A small image VAE, trained from scratch.
Data: trained on pixel-art sprites of 400 made-up characters on tiled backdrops, 98750 training examples.
Rows from block 6 of the encoder of a small image VAE, named by matrix and row number. Rows with one number belong to one neuron. Each number is 500 + 50 x the weight over its row's rms, rounded and kept within 0 to 999. All counts start at 0. Numbers have three digits each.
After each neuron's rows are labels from the 100 images, of 14976, where the neuron reaches its highest value: "colour at peak" is the nearest of a few named colours to the mean colour under the peak. Only what is clearly more common there than usual is listed. The data: pixel-art sprites of 400 made-up characters on tiled backdrops. In brackets: how many of the 100, against the usual share in percent.
# fc1: MLP up (encoder.blocks.6.mlp.fc1.weight, 768x192), inputs 64-95
# fc2: MLP down (encoder.blocks.6.mlp.fc2.weight, 192x768, transposed), outputs 64-95

fc1.240:407554507493514564519534513412509485510505512518518500422498508479549479470448511531562480500537
fc2.240:510592394406553446468527535465487583557504460477448566520546450556502516443516517430469547549502
colour at peak: purple (72 vs 1.6)

fc1.755:458544484488484514537517487487545433555511508472466560447563517535523468418521509508540404528610
fc2.755:459504563543468516535488530518441550445479521512525477591503482544401587514581482573424525520436
colour at peak: black (53 vs 19.2)

fc1.448:529495447463530571528507510440541461544510455544407577558517572452452524604583582534572514478572
fc2.448:455482623450409497499454540460476532492480520484501471337525395456529521533475490419452468408482
colour at peak: red (28 vs 1.1)

fc1.285:461450470502582533492520452475488420531423525555467447538491546583460518511449568486472488459645
fc2.285:520575524485469572552474498593539514626503521510534461508489413412425545505605488454576592549490
colour at peak: white (32 vs 4.2)

fc1.378:512558568413577395485447481525499547515464619504529547581456476457546567551527467544580506492476
fc2.378:522580438492464518551546511618526503540501623490492540511559572484592521472433525495515607490514
colour at peak: orange (32 vs 1)

fc1.669:516497514572540519489489439478536509493434471517515452543500581537480575497426573458464563506577
fc2.669:437478514481491498496477475522513493602511565512563455422491421410453478475616545397541528526613
colour at peak: white (46 vs 4.2)

fc1.342:527514516558491490455543504535546482502483486421523423599534422558425497437575509529420437465471
fc2.342:457483513469539546522522444474555406530504552505505453496470487485452445424539462412555545451519
colour at peak: cyan (27 vs 1.5); green (25 vs 3.8)

fc1.732:462519540392574593546572494478511554443526507539496481544551524530446483541518525536475498487430
fc2.732:460567484460479573517553490431458468534497446477468507446489389482531468432489510462519549473519
colour at peak: cyan (33 vs 1.5)

fc1.29:431546528477492531517529549425574426527516538436507559511528475548551442490538526511577496454505
fc2.29:554507473463552468472533519518481497454472558501416401494443501553432490387515480430452554551532
colour at peak: purple (36 vs 1.6)

fc1.672:423486586527466539509509501501491429407600554456452523460498562621539485533561505500573547451493
fc2.672:535526581446475510519520540543520550474494472492570547497497464514534553510556442660425450455407
colour at peak: black (64 vs 19.2)

fc1.555:558441595510554466484450487466497500567372581408467490472520475527568547473636471507505501552553
fc2.555:474405392485451478499528454465537455536497551467483463523519471447468509486465518384409509426569
colour at peak: black (57 vs 19.2)

fc1.653:463552453564540480465450495544463491577455462553504499518486385492559563455392504473444416507422
fc2.653:401551417412563490504484508543468473526498521512483488441427485423457554530521521490617533632604
colour at peak: white (65 vs 4.2)

fc1.651:499564510493497482537514534524437447546524538514478510440500438596495536613557470478534472528493
fc2.651:504445462476449527505495454457500469405495456520539526474523398420472503427467506512347519524404
colour at peak: purple (35 vs 1.6)

fc1.205:526546542599501462409471525540508557528570518479520469460549446486607501495528451537545490487548
fc2.205:406513516572524516460509493528485457522514510521488562481519523543394556475474484510442461572471
colour at peak: black (46 vs 19.2); green (31 vs 3.8)

fc1.569:553584555584506497463490558461518535471580483441511474500497384600567468436525473568563513585542
fc2.569:368484377476588461488454417458478509533489448480556470437507490492478515390506510503462432375484
colour at peak: green (65 vs 3.8)

fc1.740:554522534577488579512577434431504524503557546453514585476405506452521555612560602491557480537599
fc2.740:485585480444533507558552560652535537464501514523491355533488517579493430493473506461501568432486
colour at peak: grey (59 vs 26.9)

fc1.738:510517539526443500472539564506492490522479440458500504486606486515564404530482499495562520543498
fc2.738:491462464453572464457435450430537620402477549525591463513456445430415549471394504517409430455454
colour at peak: red (27 vs 1.1)

fc1.368:464444473432477552553538523470478432528506550561490493484527540495459482625483580424512524505505
fc2.368:438496440441484527485525446460502475463510464483489535518476476386521522462482528479398399470464
colour at peak: red (48 vs 1.1)

fc1.389:412510498415509493543589468412515467507556508564462537415561509515535549533532495459521504528559
fc2.389:413464499471513508527504502435453582458502498488500360510522513536483450370446555515492469414463
colour at peak: purple (25 vs 1.6)

fc1.62:476490504512498604549557485462499467540499559550423454491506513506477492543499511486494433530520
fc2.62:427572419388493513473564446507479451535488576562515550539450361457426466362542549462469518410474
colour at peak: purple (42 vs 1.6); blue (26 vs 1.3)

fc1.625:457534503583538428468489464444458443494511480520515463518492437613507462472418500482458451494506
fc2.625:453511431452550487488515488530466439539513561511537451473395449412396630536501493530467528563555
colour at peak: white (47 vs 4.2); pink (43 vs 16.7)

fc1.109:482549530422579559519556447456537438508447491528472512491503442530438547490531473520505450524493
fc2.109:477659541498464594492510526511447583513502516542513426509538387578540512478516503448546514454475
colour at peak: blue (38 vs 1.3)

fc1.119:408528509505479458520451480519539431456547488409487500462534530464516497383534560440498525510580
fc2.119:462497491496432499500517461583524474498510519515539470465484455552464561449518494546472419435491
colour at peak: black (53 vs 19.2)

fc1.188:504498489422462530522578548488428577461585485487466544385491499536537427590488495589588551458493
fc2.188:488457384527528437502515354420541522508506489510525501643535516438493547501443531536404461558481
colour at peak: red (25 vs 1.1)

fc1.443:513521549585533479414529509504463542506517564438525613508400485559485505451517505661558514486499
fc2.443:478546357490434432492570468538577504564511447539570467584511485403526451428474505446505580496570
colour at peak: black (45 vs 19.2)

fc1.456:484544586534569479502446425492537473504510510401512470486502520484495584422464473462511516466499
fc2.456:500429443449489496477506508477535515491484517497478487446408380490499480504462513463427506506585
colour at peak: brown (100 vs 22.2)

fc1.698:482527466462544486511480515530492463467392520538473377447502493543506582486573510507556520509474
fc2.698:486513359443547494497522528511480477531486489507525461461442430459513560501561491585533518565478
colour at peak: white (27 vs 4.2)

fc1.537:550555480554445521477565554587477467500491429448577484443411537630447517625473510601592370557510
fc2.537:506461580423562568513478449426561518456481502508534465592500408476515492466503507491344569442493
colour at peak: grey (56 vs 26.9)

fc1.565:530423555498501438514547505480431466583482512495477474484488470630516523491519481599562512563562
fc2.565:520515473469490525523491499533581564421495513467563406552501536553438499457538496506415548438420
colour at peak: green (49 vs 3.8)

fc1.524:369508468468548510514526492413599464490494529541477474548558509513531453462441492476432494404546
fc2.524:493582462514625462452495452425483507557494478510442505498491522484504550404486506421478527703511
colour at peak: cyan (35 vs 1.5)

fc1.86:525594567544516554502503555443539419506486480489502476481539399581460468445524458498487481498519
fc2.86:465501443435582469474517338516507535488493608507513510496490434424412569438512507445475423554520
colour at peak: blue (53 vs 1.3)

fc1.534:492499549539569554543496545566554556526592497493428431492466513507514556503559496578529473510517
fc2.534:492554477446499506555547470533560458464477552450555434401526495499530508443508476434530545549550
colour at peak: white (30 vs 4.2)

fc1.145:516525557599535455408510543518530576475515530501492518462383440538525491473506436558555502501552
fc2.145:496536440450479525516490422578521482472506493525560510481424544414444517436455519532455506503471
colour at peak: green (35 vs 3.8)

fc1.576:521597534457418503490546611474486455511482469430530473502531419537560482554408506498628472493456
fc2.576:530510423462514446527523431533624561554482597504517470462481450531525577432442490468491492532489
colour at peak: red (35 vs 1.1); purple (28 vs 1.6)

fc1.64:453496548453498495498520519454578410512462525512487472490520473532494506514642515480480448486508
fc2.64:527623572499569518441456519552491449564507549509520541401514508454448565491518496575480536530480
colour at peak: purple (46 vs 1.6); blue (37 vs 1.3)

fc1.277:435425485400543495555511528479505510525390557438523451467512461461501481466494489493489447448528
fc2.277:490426518632552463496521478540513527545507613492421496529533506486506500459497512445548524513625
colour at peak: brown (45 vs 22.2)

fc1.34:466575483567534414565455503403485600564390371477484538446423457573491534499450471617539435530446
fc2.34:541411520400610400473464489428452519536505434484484401505498489532562483392483538568473522487546
colour at peak: black (54 vs 19.2)

fc1.57:405493503466513483539504455543516445528407473522473507533507492467431561429489426462479487449491
fc2.57:487543470450624497466489517471527483567526487511481504467507503572616558455488487443472543566560
colour at peak: blue (44 vs 1.3)

fc1.599:530487500414552519531578541507477428505527494555408466525525452585511461535554529544454523532495
fc2.599:474498406494461483566589450413527509519483496495558456518510479525452553442495515459521479361487
colour at peak: blue (31 vs 1.3)

fc1.254:511507549466503408506592485402477531548468493492442499535548494517498515416520432592503498491514
fc2.254:449418478437573472456460565405548512404503484499475408506551542447521472447504497474459549521486
colour at peak: green (25 vs 3.8)

fc1.234:462472466524525566546516441486505435517448452484556518515538568511581521545511580574627515492432
fc2.234:452544507439496459485549533555503557433496673523516416596508440482438510495475496534366476438446
colour at peak: orange (31 vs 1)

fc1.445:445465494437531477542569522397541491504541521527470481471623514525523507522495531465465511444569
fc2.445:385500493469607473481489491460522452445503495501432421498464556399517495414464529431413574567540
colour at peak: cyan (30 vs 1.5)

fc1.605:564573536501493505518555560513461485636482516534441529490518395570525527490554520552522481507515
fc2.605:491443466428512418442513431479537452411508511475524496518516462456486524500464544467478461530453
colour at peak: purple (26 vs 1.6)

fc1.256:463553440479499534520505496499565412515465525463492441479478515548378552473534504521449499485564
fc2.256:431504490566573474470462490516495547612495546466548441462524467458494581414530478460546455549468
colour at peak: cyan (26 vs 1.5)

fc1.146:459498538544563482442498554487449470544493526504495557430494458516539554477560582528507477515620
fc2.146:560550489515442497578506513445476519567505502435518542512531502495403471491442491478431538500443
colour at peak: purple (31 vs 1.6)

fc1.216:355421483427531523521489426467440485461539524561519522541478510547429505579524538486449514489543
fc2.216:498470470554466552513559490532440578492497483453420439431442451440515453447513487419491465493440
colour at peak: white (30 vs 4.2)

fc1.387:398561429491469511543529577563517558529541533480483571502474542499531466544451486534535505471494
fc2.387:486491494419418538420533477495516504466493583509456533486449380417488513456389494492533502402423
colour at peak: black (71 vs 19.2)

fc1.567:427522527480535469498497510480513513598570549559521537473504542542482500524575594419527504531552
fc2.567:490515515541416569494485506525527490554537468500509534495515541521496494517552511487643500473585
colour at peak: pink (63 vs 16.7)

fc1.531:417491505459578579521540440465519566440597570560542519504453541598451487526491547541504491550546
fc2.531:523540489538531498512584536554485460594523414509498435454487536464487471499536477388464560430588
colour at peak: pink (47 vs 16.7)

fc1.379:401485427437547512536543428504497451507515507527467514494486531474431476578516491475444461499508
fc2.379:463512511520518525493538396329495509518499458495521434486536527424493508400495499411425528507469
colour at peak: white (66 vs 4.2)

fc1.7:481584510445550476530535517532517483525491505512450472548528443571481446557552469537429517475531
fc2.7:510417470478486509522511503353504476443521384524522416479529440465508528428448474419450512576460
colour at peak: blue (46 vs 1.3)

fc1.28:494506434425481558558538519527464479504542535569470486457544494444472512577541498464473492476484
fc2.28:460514595542515466523557368426489462530520503491553563511552450494530575510525477528397462567462
colour at peak: red (26 vs 1.1)

fc1.552:449559511428516496558590517421544514479518507540425441526513482547442553583558485515468482489547
fc2.552:493446464398502465497499528442483509469527402499406429438520422521525569389495504469514556451456
colour at peak: blue (64 vs 1.3)

fc1.27:463511488493464537504500545494523459441459483416439495460487545493515517375483477486599504454450
fc2.27:472435427465478509488532478490482477575505536473490439505516453540531507404497490489506499378509
colour at peak: black (97 vs 19.2)

fc1.157:398507517489445498466440453455570395527493578417536521506486466537526522444452505446514580421448
fc2.157:468535488453557512548519462509516517491500512497426446498434518414581484469494475396405589527535
colour at peak: green (42 vs 3.8)

fc1.337:476514497529553515497552478488492356544419579488576455512502469573409505457467487618457458485525
fc2.337:581558432466521468475527424429547532568500560506506573555502400455525576487621463425481481587455
colour at peak: blue (78 vs 1.3)